Rows from block 9 of the encoder of a small segmentation model, named by matrix and row number. Rows with one number within an expert belong to one neuron, the router's apart. Each number is 200 + 30 x the weight over its row's rms, rounded and kept within 0 to 999. All counts start at 0.
Before each expert's rows are labels from the 100 images, of 14848, where the router gives the expert most weight on average: "strongest on" is what is common among them; "patch colour" is the nearest of a few named colours to the mean colour under the peak. Only what is clearly more common there than usual is listed. The data: close-ups of made-up surfaces with and without defects.
# router: router (encoder.blocks.9.mlp.router.weight, 8x128), inputs 0-63
# up: expert up (encoder.blocks.9.mlp.up, 8x64x128), inputs 0-63
# down: expert down (encoder.blocks.9.mlp.down, 8x128x64, transposed), outputs 0-63

# expert 2
strongest on: wire mesh; hole
patch colour: grey
router.2,215,127,234,209,169,241,185,203,187,242,195,207,185,208,223,179,202,219,188,224,229,122,196,152,204,198,258,228,189,204,242,237,144,186,238,160,254,212,191,204,191,181,192,224,241,142,221,174,153,148,202,253,236,207,197,193,176,206,216,182,197,186,199,208
up.0,198,147,162,170,192,182,171,238,220,166,199,249,177,253,254,235,195,141,168,153,188,177,220,221,225,237,181,142,194,170,201,160,198,192,207,192,207,219,123,216,212,159,241,210,128,188,199,197,157,208,205,208,147,216,164,238,225,168,173,146,195,242,160,185
down.0,189,216,147,222,169,154,139,173,160,222,265,211,163,181,262,201,257,264,213,180,193,216,220,217,239,195,206,216,205,206,204,194,195,202,121,235,188,173,212,222,189,174,173,166,224,189,198,225,202,250,180,188,197,195,215,195,228,210,231,183,188,174,119,206
up.1,221,178,200,199,195,177,311,157,190,241,202,169,187,208,178,191,232,239,185,198,201,204,173,174,288,265,144,279,225,203,196,186,186,147,176,184,236,143,166,200,256,187,216,176,161,212,212,205,160,212,212,206,192,191,226,213,231,146,186,217,220,205,233,188
down.1,200,215,187,235,231,247,186,209,163,241,142,208,201,203,155,181,194,184,189,237,210,186,233,164,195,181,227,203,151,192,222,273,207,256,126,223,193,222,162,155,181,218,220,194,271,193,208,170,185,222,185,212,234,198,191,180,221,190,294,207,232,189,211,190
up.2,207,130,270,177,162,210,213,166,220,205,215,192,169,161,163,193,220,225,162,209,225,217,202,169,185,222,179,219,194,207,193,200,188,155,207,208,177,204,212,181,206,238,195,185,168,140,218,177,177,177,285,151,225,208,153,216,219,223,247,224,214,194,200,284
down.2,213,204,174,224,186,226,151,192,133,221,175,217,196,170,187,219,238,214,216,191,194,206,198,215,220,204,233,200,192,200,210,188,245,192,19,180,195,188,225,188,195,225,203,199,211,184,204,201,229,219,155,195,204,213,206,215,205,192,237,202,184,141,127,180
up.3,186,149,172,125,212,209,173,195,229,178,180,167,186,257,208,228,198,191,252,240,173,227,238,173,177,189,155,162,196,234,164,229,218,183,217,207,202,246,168,204,177,183,208,179,192,171,181,224,131,165,199,209,163,189,176,220,202,180,152,186,179,230,208,195
down.3,193,220,191,196,201,173,201,183,185,252,206,188,188,224,227,220,230,252,253,182,225,202,286,200,225,204,195,204,187,207,229,184,219,266,128,248,195,166,201,166,182,165,183,157,214,195,166,180,177,202,202,191,191,160,230,197,208,180,206,177,209,179,143,191
up.4,194,242,266,188,256,236,174,212,205,184,158,225,199,191,148,232,234,211,177,182,158,193,205,188,112,179,215,178,154,192,220,231,225,225,191,215,161,168,213,184,190,189,167,180,218,200,189,216,216,167,190,209,223,199,230,238,189,191,285,177,201,257,159,228
down.4,225,205,219,192,147,163,172,175,152,208,198,204,210,181,235,237,209,200,218,187,220,208,146,210,183,220,192,179,198,195,193,138,246,174,45,172,210,226,218,210,165,194,188,246,189,206,202,222,229,225,196,246,198,209,206,280,187,221,190,188,180,145,156,179
up.5,186,216,246,204,228,208,159,186,229,231,170,225,232,210,146,240,211,207,186,206,161,223,177,201,215,177,221,159,211,204,278,193,220,139,199,199,179,225,191,194,220,248,199,189,205,218,225,206,177,222,181,244,190,198,220,200,206,155,152,184,221,247,193,175
down.5,192,227,158,183,163,201,179,184,177,239,189,217,198,214,222,206,228,169,216,209,192,211,189,165,163,211,175,216,237,196,181,203,182,202,102,208,214,179,208,236,182,124,160,146,227,219,227,219,198,200,207,204,154,184,240,271,177,201,198,186,191,166,149,190
up.6,242,243,162,286,205,225,254,186,257,187,228,222,168,187,242,205,231,194,237,213,171,210,205,203,162,271,182,298,205,217,218,201,132,186,166,197,230,215,224,208,164,217,202,194,230,234,235,194,166,196,134,263,149,137,216,219,183,205,163,194,206,196,233,143
down.6,231,201,203,182,155,213,190,175,204,237,129,197,241,232,212,192,133,154,261,194,204,191,106,196,201,195,218,176,165,192,220,200,241,218,103,200,196,209,215,187,154,193,209,324,207,194,193,218,202,216,201,181,202,225,162,219,197,197,228,190,203,167,277,208
up.7,221,227,192,244,188,212,250,220,208,203,222,226,168,224,294,173,207,176,248,171,196,218,197,180,160,210,169,281,220,219,199,204,128,232,222,226,251,202,209,144,148,239,159,227,243,228,240,244,183,190,156,181,186,126,208,203,172,176,184,183,231,172,271,180
down.7,235,193,223,188,161,214,205,179,199,249,143,194,258,232,194,180,154,165,262,187,215,184,84,202,209,191,197,174,185,202,223,188,231,204,126,202,200,204,213,193,163,224,223,335,197,202,189,220,189,214,214,195,209,208,170,202,191,214,206,185,200,165,279,206
up.8,241,199,211,261,197,222,249,211,208,220,214,235,215,212,281,193,215,185,220,197,209,207,197,204,171,229,161,286,220,223,202,233,150,191,219,227,249,188,220,155,170,225,180,221,252,255,231,228,173,218,148,190,181,105,204,197,186,188,176,187,243,159,274,171
down.8,227,202,212,187,161,214,206,177,193,239,136,190,247,219,187,168,174,153,263,196,209,188,118,195,211,195,203,186,170,205,218,184,221,224,94,206,199,214,218,177,158,210,213,311,211,206,190,209,191,196,201,190,214,217,175,210,208,217,206,184,216,168,259,199
up.9,192,245,200,238,199,165,214,180,183,190,187,127,191,165,191,205,198,213,194,187,189,164,189,192,199,161,228,165,206,132,227,208,215,189,213,137,248,189,194,178,249,234,186,172,228,258,222,197,226,197,171,233,214,202,221,192,216,150,182,231,218,199,197,181
down.9,131,207,196,207,215,177,204,230,192,258,261,190,206,202,182,202,218,177,225,226,223,206,177,188,163,187,146,261,216,208,203,207,186,223,217,209,192,226,224,198,193,194,220,157,205,210,182,187,194,152,238,248,206,182,242,241,142,246,138,205,213,166,218,182
up.10,154,198,259,174,189,193,203,208,181,204,172,203,178,201,165,166,219,210,203,185,204,220,216,172,167,156,196,216,199,216,189,228,200,270,224,223,202,166,217,182,192,211,136,191,182,173,175,236,204,151,274,180,228,219,186,177,162,196,258,194,196,188,190,273
down.10,264,180,230,216,206,243,185,200,150,192,184,200,219,165,162,229,204,244,213,189,191,201,168,212,197,211,227,170,179,209,209,163,221,171,94,181,184,212,225,214,191,255,195,255,161,187,188,210,208,232,189,216,229,249,210,224,224,262,206,189,152,148,178,204
up.11,165,100,155,141,181,190,216,195,234,180,208,182,164,253,209,215,212,149,159,230,206,243,193,191,245,262,187,179,223,201,148,243,180,166,196,190,184,195,177,199,215,161,242,229,106,204,163,189,195,210,246,176,176,217,183,177,227,151,168,185,188,231,202,221
down.11,201,206,176,205,174,227,156,207,149,222,227,196,175,168,213,212,236,246,198,224,187,200,269,214,256,179,238,203,186,196,205,213,203,246,135,259,175,204,196,179,212,227,192,122,231,195,208,196,215,257,173,170,177,203,216,176,223,191,281,158,214,177,106,214

# expert 4
strongest on: stone; wire mesh
patch colour: grey
router.4,206,197,199,235,240,195,211,238,231,220,192,171,200,214,162,206,192,220,156,286,191,135,210,234,240,222,171,253,218,190,196,194,194,212,196,190,244,180,212,231,183,181,205,176,175,191,213,218,231,187,192,170,211,208,202,223,158,233,227,282,207,232,168,208
up.0,203,227,173,192,240,210,210,188,227,200,226,186,197,218,165,215,202,184,257,168,201,167,217,141,203,198,201,174,191,186,199,207,213,135,138,234,203,245,238,190,211,201,208,198,196,182,206,140,210,177,213,243,171,211,216,218,200,245,212,186,162,152,211,165
down.0,178,203,146,227,210,226,164,203,214,215,183,218,189,169,166,202,166,250,143,202,170,165,216,252,190,201,208,202,225,235,170,209,192,197,186,207,213,195,181,193,197,164,197,113,215,240,231,168,207,177,167,175,213,160,176,214,207,188,214,164,180,241,154,185
up.1,196,134,197,205,207,171,199,222,152,247,194,207,243,149,244,200,192,193,223,182,268,200,274,256,237,184,221,211,262,190,241,206,234,236,217,197,183,224,210,209,177,240,210,243,200,191,244,203,220,188,218,201,243,157,185,191,189,186,206,214,220,208,200,169
down.1,222,196,202,231,201,205,208,207,326,241,192,206,184,201,179,188,172,164,335,221,143,217,140,197,148,216,208,192,172,209,219,188,184,213,227,210,187,197,234,202,158,205,211,263,239,206,196,152,246,194,211,204,224,232,184,201,196,222,181,214,196,192,253,223
up.2,244,197,181,188,219,239,194,200,193,233,218,234,194,183,231,195,190,214,216,170,218,185,239,226,172,226,195,186,207,216,210,186,191,225,168,200,151,228,149,201,182,245,173,235,134,218,238,136,175,183,209,181,202,186,234,206,258,110,255,231,196,203,170,204
down.2,250,207,199,255,188,179,193,227,231,247,125,204,232,225,183,226,179,164,276,197,181,197,131,231,184,164,188,206,179,203,221,218,229,241,208,177,194,183,198,164,155,176,214,236,212,185,215,204,228,199,218,172,201,213,164,216,210,202,220,212,235,183,250,218
up.3,234,243,182,235,205,241,212,216,199,168,208,232,194,211,185,209,202,169,231,208,198,162,206,167,226,204,257,200,220,170,213,177,179,202,198,205,160,248,194,182,215,237,254,221,248,157,184,195,254,205,180,280,196,159,251,195,214,158,172,210,202,133,178,168
down.3,182,190,169,215,201,233,193,154,230,212,212,229,259,190,172,215,178,178,195,203,152,189,150,264,190,216,173,197,223,215,186,108,213,210,207,192,194,170,174,217,172,182,191,216,224,230,213,182,225,198,180,231,172,183,207,191,190,196,183,150,132,212,203,196
up.4,195,89,245,176,223,186,157,201,199,204,155,184,222,199,207,171,214,227,220,190,218,207,202,218,214,202,217,249,200,171,203,225,207,200,236,207,191,188,240,190,144,184,217,137,195,182,214,210,213,207,242,191,251,200,175,105,194,231,130,198,213,195,230,245
down.4,196,194,189,196,192,237,233,156,244,198,193,232,187,213,192,232,212,227,268,152,238,231,224,149,186,202,199,218,171,161,234,203,222,159,172,174,200,246,193,221,199,242,220,258,211,167,198,202,187,231,188,234,171,243,238,206,210,204,150,190,198,190,191,180
up.5,172,131,231,212,231,221,204,214,178,213,181,174,200,166,212,175,183,196,199,184,231,197,237,260,209,199,190,260,234,197,269,223,226,202,267,208,191,158,209,184,179,214,194,270,193,246,240,208,198,172,196,184,267,177,207,166,215,182,192,229,202,182,195,194
down.5,229,207,186,170,216,205,205,229,273,165,231,207,211,188,195,194,174,201,268,209,161,259,141,160,114,196,219,153,169,207,252,192,196,216,229,214,194,207,226,230,174,195,187,248,208,198,235,168,213,181,216,234,225,244,205,204,180,219,193,226,203,185,237,220
up.6,236,206,176,207,221,212,223,189,183,228,197,220,227,156,259,194,177,205,201,165,277,185,244,191,241,206,230,220,216,209,250,194,205,195,233,208,156,222,195,215,199,225,191,240,219,203,232,135,244,214,211,169,207,143,208,200,226,144,232,235,213,122,183,199
down.6,247,196,197,228,197,199,228,197,283,191,197,210,234,199,163,201,157,144,322,187,151,226,146,232,142,204,209,191,200,203,201,178,201,195,235,215,188,217,196,204,147,212,214,237,214,199,228,155,231,203,202,214,201,191,208,203,199,200,190,197,181,202,248,211
up.7,178,209,292,225,199,222,215,177,233,199,151,191,196,162,203,190,234,181,200,182,194,200,217,198,209,166,212,218,240,179,171,215,160,231,193,170,226,153,212,175,204,207,208,241,226,209,151,221,238,232,200,251,263,177,193,186,153,193,201,193,258,176,175,201
down.7,185,173,187,191,214,268,149,173,205,281,176,203,194,171,197,198,205,234,170,208,173,201,200,190,199,223,217,236,230,199,213,128,228,203,110,216,212,193,246,235,238,206,203,247,208,186,159,174,209,172,174,237,192,238,189,184,194,240,175,208,161,151,219,183
up.8,174,170,232,208,195,195,197,208,198,186,211,274,215,221,174,223,223,195,159,207,176,183,169,176,193,138,186,232,221,236,171,203,204,210,204,204,194,208,195,183,230,245,227,207,204,183,147,233,182,198,232,210,203,249,236,205,185,225,217,145,197,186,175,247
down.8,177,194,207,220,194,177,158,185,154,196,187,208,179,198,203,188,264,205,50,206,231,190,228,196,210,227,217,228,238,201,136,203,172,180,188,175,232,203,215,222,235,157,212,149,208,227,189,188,188,201,208,202,192,231,165,181,214,214,197,212,202,116,163,190
up.9,145,234,203,221,205,184,196,213,238,130,241,189,169,155,127,207,227,195,209,194,177,155,176,243,185,208,214,239,202,159,164,176,232,203,191,143,248,188,239,167,256,208,208,208,190,210,197,239,231,198,183,219,233,213,214,215,200,194,201,174,179,142,191,189
down.9,157,198,203,213,189,185,153,202,137,255,181,204,218,183,253,210,181,238,90,196,197,191,243,174,230,185,179,216,200,196,180,187,189,233,163,201,209,185,203,190,222,176,184,113,211,204,176,196,194,197,212,223,193,217,192,191,180,193,204,182,202,136,172,195
up.10,151,212,177,174,246,215,201,147,164,228,212,216,224,222,219,185,150,187,211,176,188,210,201,237,170,202,202,179,171,222,193,178,232,179,150,263,268,212,195,193,197,180,197,232,177,235,233,234,171,173,221,211,166,240,252,203,210,250,214,161,173,180,206,179
down.10,180,224,218,154,212,159,226,205,230,86,241,235,176,191,174,148,216,179,157,209,263,217,191,177,191,194,208,228,268,204,171,247,150,180,237,187,227,222,241,194,180,179,163,116,197,201,219,186,160,219,221,205,208,234,213,216,200,207,210,220,189,184,228,201
up.11,174,180,183,219,160,189,201,136,211,187,185,211,215,173,206,184,169,193,232,203,162,195,191,172,239,157,251,229,212,204,239,248,213,189,233,246,238,165,255,160,224,198,196,164,241,180,185,223,233,200,184,238,182,213,199,153,158,162,136,176,190,169,198,202
down.11,183,205,193,153,220,211,237,192,242,59,227,203,193,203,156,185,224,171,250,253,206,271,190,169,165,196,208,198,224,210,210,219,172,182,268,212,194,262,203,280,169,226,195,157,157,202,216,187,174,216,227,241,181,211,224,165,197,216,182,183,176,171,215,210

# expert 0
strongest on: wire mesh; bright spot
patch colour: grey
router.0,212,227,208,142,179,223,200,202,186,242,212,60,185,217,185,179,216,160,191,126,185,162,196,198,204,191,174,189,207,177,226,146,192,183,205,221,135,165,204,206,212,212,214,205,194,150,173,208,161,201,202,188,153,203,212,184,162,187,222,196,205,206,169,218
up.0,240,200,259,239,214,194,204,200,199,218,197,156,178,198,183,225,255,207,149,199,165,185,199,229,197,181,244,158,200,165,197,183,201,159,239,209,200,219,207,156,224,226,228,201,199,218,242,160,207,224,137,240,192,122,232,234,231,218,173,246,216,238,164,164
down.0,205,189,184,175,174,185,180,156,228,192,190,192,285,250,200,202,196,140,189,191,226,203,66,189,196,200,211,186,196,204,280,192,215,216,181,210,196,189,223,207,164,160,218,177,201,219,190,201,187,200,185,224,198,165,209,194,181,229,191,194,217,225,209,194
up.1,157,170,194,179,131,160,196,237,160,222,236,229,187,195,222,179,162,193,246,216,220,181,212,219,170,203,171,191,193,264,224,189,199,264,193,277,232,218,194,217,239,216,155,233,193,182,216,251,154,169,173,194,164,209,212,224,239,229,216,196,184,244,175,204
down.1,188,216,159,237,209,236,174,187,240,172,144,232,116,231,194,234,209,209,203,187,174,175,270,204,189,232,223,190,122,161,235,197,245,176,185,150,202,246,214,164,141,249,212,199,196,193,217,186,173,237,208,200,191,215,184,202,210,248,165,157,221,230,181,211
up.2,186,189,209,186,163,172,257,282,180,185,222,233,232,192,176,201,185,188,216,241,230,215,218,221,175,182,240,177,189,192,222,173,238,236,215,191,183,156,179,136,207,205,166,210,180,201,201,195,227,183,217,157,200,222,187,174,193,178,211,223,231,211,186,239
down.2,162,207,188,177,190,195,124,223,154,225,204,202,126,204,215,229,190,241,268,194,212,199,189,216,139,143,194,204,202,205,188,178,210,211,221,215,221,204,198,196,231,210,173,344,190,204,207,188,237,211,181,207,199,204,179,269,197,220,209,186,209,189,212,196
up.3,175,164,203,212,142,162,216,181,183,212,213,240,221,225,196,201,178,226,195,189,227,186,223,196,187,211,212,189,205,197,225,227,287,211,210,188,166,164,228,214,176,210,184,232,156,142,211,173,195,187,224,102,224,214,147,192,177,155,248,192,193,184,158,246
down.3,162,182,225,158,178,184,160,217,123,208,195,165,160,176,188,224,174,193,229,206,203,198,190,211,149,202,230,211,240,190,160,224,203,212,186,188,195,206,199,207,201,215,251,278,187,200,214,151,284,186,186,146,167,179,164,193,191,214,222,191,191,163,176,212
up.4,198,150,207,191,168,174,264,210,164,212,226,206,210,162,136,175,190,162,206,209,226,196,194,232,236,214,233,215,194,187,196,212,215,220,231,172,177,117,225,150,183,238,194,220,197,196,233,202,233,166,185,143,211,227,193,140,175,191,229,187,203,205,231,210
down.4,201,209,211,184,191,199,145,204,167,219,215,223,127,164,255,222,168,214,258,202,224,146,197,250,121,182,199,248,187,188,221,179,215,233,198,178,212,189,207,202,227,225,197,314,206,202,225,191,221,206,207,199,218,228,202,221,189,218,234,185,224,193,183,194
up.5,232,200,155,153,206,204,168,232,184,202,195,218,235,233,178,215,210,213,190,259,172,214,192,187,166,197,163,181,161,208,231,130,237,171,178,227,133,245,153,241,200,186,187,217,220,175,198,138,172,209,175,222,176,211,196,211,192,229,215,225,215,230,182,167
down.5,140,189,211,158,185,162,139,218,161,182,195,186,129,229,185,214,246,213,332,204,217,218,181,172,160,205,201,196,225,197,190,271,173,205,242,211,207,199,224,188,190,178,186,346,155,205,208,217,216,215,218,172,195,215,201,199,197,191,191,210,183,195,154,200
up.6,187,259,237,190,198,165,222,186,163,222,283,168,200,181,185,198,199,181,190,162,239,167,202,199,192,218,142,144,207,153,180,226,158,236,217,212,238,192,221,187,199,165,213,194,240,201,258,216,217,216,215,193,214,200,202,193,229,216,167,283,190,230,248,233
down.6,239,198,181,183,220,198,175,235,198,194,201,175,209,202,239,182,196,230,222,175,195,189,188,188,150,126,187,236,180,198,269,163,172,165,258,228,201,226,167,172,206,182,170,223,212,217,215,210,207,151,205,207,219,208,228,275,145,238,155,193,202,224,236,193
up.7,192,135,203,216,200,206,193,207,208,231,169,251,193,181,163,197,197,213,228,174,209,191,207,146,215,189,191,183,173,163,177,249,216,201,153,204,230,222,185,181,293,177,217,180,238,208,203,235,223,182,192,230,189,207,250,172,242,216,145,141,213,202,212,170
down.7,167,204,243,182,211,161,177,197,222,211,176,230,143,166,227,204,199,157,274,191,216,202,209,209,93,160,181,251,237,182,246,194,156,150,238,196,205,208,197,192,215,175,173,244,180,178,197,246,211,191,204,245,218,216,199,248,158,220,206,205,243,154,130,206
up.8,226,216,196,160,162,166,201,263,170,175,222,199,254,180,211,213,193,201,192,239,192,193,184,198,150,185,184,182,199,178,243,184,232,241,233,206,184,143,178,215,205,192,191,166,184,153,197,193,190,220,198,119,197,223,145,182,163,174,207,252,228,218,210,197
down.8,176,162,166,188,201,181,124,225,173,231,221,154,132,222,172,214,205,273,225,195,205,213,181,183,218,148,244,175,220,210,169,182,202,197,179,206,213,193,187,182,231,214,197,336,141,219,212,198,229,195,227,172,218,217,164,249,214,217,213,208,199,231,240,212
up.9,227,145,184,196,191,147,188,168,198,189,173,171,177,232,239,175,175,175,143,152,184,166,191,232,211,233,214,202,201,191,231,222,174,189,228,166,201,233,190,228,139,228,248,226,167,189,234,141,206,163,206,165,183,226,127,213,192,180,216,212,188,224,173,179
down.9,190,210,221,196,183,144,183,260,220,200,207,183,98,191,192,191,150,168,273,197,209,155,163,172,140,230,208,211,180,193,208,270,215,215,224,185,208,181,257,191,223,195,289,238,223,183,181,194,202,229,153,128,181,239,200,204,178,233,189,189,233,196,151,197
up.10,188,203,223,198,221,177,165,241,158,186,187,204,240,234,190,223,228,207,194,241,220,210,199,247,234,201,234,199,198,190,266,173,272,181,198,219,129,199,176,187,231,174,214,218,212,195,206,157,222,199,181,138,205,166,207,168,172,178,213,251,211,226,197,183
down.10,153,171,186,142,183,165,168,195,189,187,197,186,199,241,183,219,264,201,309,189,234,205,131,193,192,199,215,199,237,200,266,215,192,199,211,225,203,199,205,189,179,188,191,343,155,208,211,194,208,181,201,187,185,160,199,205,219,203,207,189,191,211,192,200
up.11,186,221,227,166,182,176,203,240,183,198,268,190,231,200,189,204,182,198,214,226,235,218,227,217,155,200,197,174,209,190,229,192,262,230,228,212,182,182,171,169,234,220,155,281,194,190,226,177,212,185,234,105,270,177,163,162,224,147,232,274,209,208,211,259
down.11,158,193,144,163,191,203,167,221,190,214,170,209,221,197,170,230,188,228,177,195,226,187,169,226,230,161,227,195,203,220,245,167,269,186,157,222,220,168,213,196,202,208,253,239,204,193,190,148,264,200,206,182,184,163,180,183,207,265,221,173,183,205,194,220

# expert 6
strongest on: circuit traces; hole
patch colour: green
router.6,194,248,175,240,211,198,198,187,187,158,221,321,198,191,223,217,212,218,198,255,222,198,232,137,251,233,204,158,189,181,194,212,185,193,187,222,234,225,209,213,173,197,197,158,217,273,228,183,203,223,187,186,198,204,208,207,186,226,209,234,227,166,213,190
up.0,219,227,168,190,256,194,189,216,209,197,206,211,171,203,184,241,204,202,209,129,191,145,207,195,277,196,204,215,212,170,131,198,186,167,171,197,193,207,212,138,237,176,261,210,205,198,219,207,296,229,177,275,223,208,202,185,220,193,168,190,185,211,253,197
down.0,187,209,190,145,119,159,212,203,209,214,196,168,250,247,238,174,180,193,284,201,196,186,168,145,191,111,136,175,208,209,202,215,202,175,234,206,217,228,183,185,185,267,176,204,239,177,192,217,154,198,215,172,189,238,233,239,202,205,181,188,230,216,207,199
up.1,205,209,220,184,199,201,183,163,220,208,224,185,199,190,176,217,217,185,195,203,137,232,170,189,188,227,171,229,190,215,202,172,164,164,177,220,172,259,228,237,198,192,184,167,218,182,188,205,113,194,176,240,115,199,219,207,186,182,191,209,170,233,211,166
down.1,207,182,194,228,196,203,226,206,159,263,168,204,239,213,214,224,172,273,211,194,262,159,270,206,234,204,197,169,235,193,135,241,240,165,125,212,225,179,206,225,232,166,173,97,202,230,209,186,196,214,200,185,170,176,225,216,199,198,225,173,222,220,209,192
up.2,243,181,223,215,209,211,218,250,180,204,180,213,259,197,168,200,202,180,169,233,204,193,206,170,188,206,208,159,168,179,191,163,159,227,215,178,179,190,219,152,136,214,203,183,204,151,184,169,193,183,188,212,182,251,191,195,135,275,209,212,171,185,157,185
down.2,206,204,196,171,191,177,179,198,119,283,225,198,261,191,231,204,213,250,237,214,239,198,258,202,191,192,191,187,202,203,160,171,225,184,78,199,201,194,207,211,221,213,183,134,222,204,191,192,220,202,207,204,170,173,226,219,202,208,213,209,234,165,209,194
up.3,215,187,228,217,193,218,218,252,191,181,189,239,225,193,164,205,199,194,163,233,211,205,223,175,159,194,201,160,160,195,195,145,155,211,236,177,175,192,217,161,165,243,200,202,224,187,205,178,212,159,192,216,182,244,190,192,148,264,193,194,177,192,161,202
down.3,201,192,201,176,196,172,187,192,131,282,216,200,254,193,227,208,216,252,244,219,242,201,258,198,198,182,198,186,203,202,149,194,223,187,100,191,200,191,220,198,216,218,189,149,216,201,187,194,209,197,198,202,176,165,224,212,202,210,210,192,224,159,212,193
up.4,227,237,184,192,256,221,163,255,185,172,205,186,187,195,186,240,207,210,203,166,167,170,203,209,294,212,218,187,205,153,155,255,209,193,184,186,189,211,232,158,250,145,226,186,193,237,227,195,272,210,188,238,246,206,180,187,240,182,180,222,185,236,238,221
down.4,170,230,194,164,123,190,203,192,228,218,161,162,192,264,253,147,177,189,277,190,205,182,174,153,191,145,141,168,187,216,226,203,189,174,216,203,225,246,194,187,146,242,174,218,222,187,198,211,177,205,244,185,202,225,215,235,198,189,228,196,224,217,205,217
up.5,197,264,189,189,200,150,223,240,247,208,245,208,162,225,213,221,202,172,207,158,174,202,217,178,211,222,142,220,224,179,196,86,129,187,150,214,223,233,181,197,202,229,198,241,204,186,209,232,202,175,177,255,190,190,192,230,201,269,203,152,157,210,235,161
down.5,252,180,189,235,154,213,208,212,151,286,199,206,304,192,151,256,228,171,208,218,185,139,165,219,238,200,185,193,241,210,168,219,207,185,199,225,200,196,245,172,203,177,223,183,237,188,199,182,200,177,186,178,212,226,208,182,221,214,185,177,221,170,234,190
up.6,224,181,241,207,212,196,194,231,218,212,174,215,196,171,184,190,197,174,178,237,156,252,208,181,187,227,209,198,171,232,196,187,142,139,227,199,202,245,216,203,221,187,227,173,229,196,164,174,182,187,190,217,174,218,184,206,186,246,184,195,204,274,181,201
down.6,205,198,175,198,197,169,193,231,127,282,195,179,238,214,217,208,208,239,220,216,247,190,252,194,215,156,219,170,218,201,127,235,219,196,101,176,216,183,238,203,213,224,175,124,219,219,193,213,194,218,203,189,170,148,230,199,192,216,207,191,221,179,199,195
up.7,173,163,231,164,189,223,178,227,192,182,197,277,173,248,190,223,211,198,181,203,226,159,237,226,169,175,203,171,199,202,231,158,198,227,239,189,199,161,158,193,196,193,224,205,214,180,202,235,194,165,227,172,231,219,205,222,175,243,248,165,156,180,150,215
down.7,212,197,196,163,199,177,138,199,151,253,202,238,229,209,193,204,253,240,248,205,210,211,246,185,214,208,215,191,182,185,173,136,236,196,97,175,214,181,201,201,225,236,201,163,198,209,205,207,210,187,218,229,180,190,195,240,213,211,211,210,236,147,173,212
up.8,208,201,156,242,227,176,205,179,201,218,196,215,210,189,197,231,213,199,196,161,228,147,205,219,232,200,207,223,193,177,171,236,246,258,176,196,188,152,245,197,194,137,229,213,191,222,244,188,227,232,173,216,256,182,176,217,213,188,222,207,207,172,217,157
down.8,206,191,230,136,150,187,191,193,218,202,174,180,258,209,268,190,197,222,226,208,194,187,154,191,180,185,158,236,193,231,248,190,232,234,240,201,216,202,241,170,242,223,233,259,183,196,186,189,196,222,234,152,245,208,190,236,206,200,208,198,224,189,247,218
up.9,202,231,185,214,202,179,203,180,187,226,234,227,191,204,223,209,217,214,191,114,224,151,196,231,240,197,195,196,235,146,185,125,210,166,226,207,208,178,128,201,243,195,152,251,208,196,250,192,211,251,209,179,211,175,246,214,225,152,238,226,230,182,206,205
down.9,223,187,195,187,177,227,155,189,228,236,151,213,237,230,182,191,219,179,211,182,145,189,125,194,224,194,188,234,179,206,287,232,183,229,213,212,190,206,272,158,206,236,246,278,200,199,214,199,210,202,188,173,231,185,187,210,206,231,202,194,192,187,228,219
up.10,211,191,209,212,176,181,238,246,218,210,213,154,192,212,230,211,194,170,195,196,210,225,216,206,203,242,195,233,229,184,205,161,147,233,162,198,237,171,181,181,193,212,220,253,229,191,202,237,236,200,138,221,192,178,162,228,210,273,176,130,185,184,226,167
down.10,259,204,210,171,130,164,188,230,180,193,228,234,253,166,215,233,238,179,235,207,154,196,178,218,129,187,185,150,214,205,182,181,232,221,252,230,156,203,181,163,187,219,209,153,239,179,205,161,180,246,200,220,218,234,176,167,191,210,198,207,223,170,276,175
up.11,255,229,249,233,204,232,232,238,159,216,176,219,228,128,192,146,145,179,199,224,217,204,193,192,177,180,207,133,144,197,221,147,126,228,221,177,181,147,183,163,198,217,133,167,208,181,206,196,200,182,190,218,190,278,197,204,173,207,191,210,234,160,149,189
down.11,204,184,222,173,185,181,181,190,135,296,211,210,255,183,204,197,188,237,243,214,243,194,264,194,199,202,202,189,197,203,148,169,207,195,107,185,196,195,211,201,198,190,197,104,223,207,183,200,232,205,199,209,173,183,220,219,206,220,204,203,209,154,189,186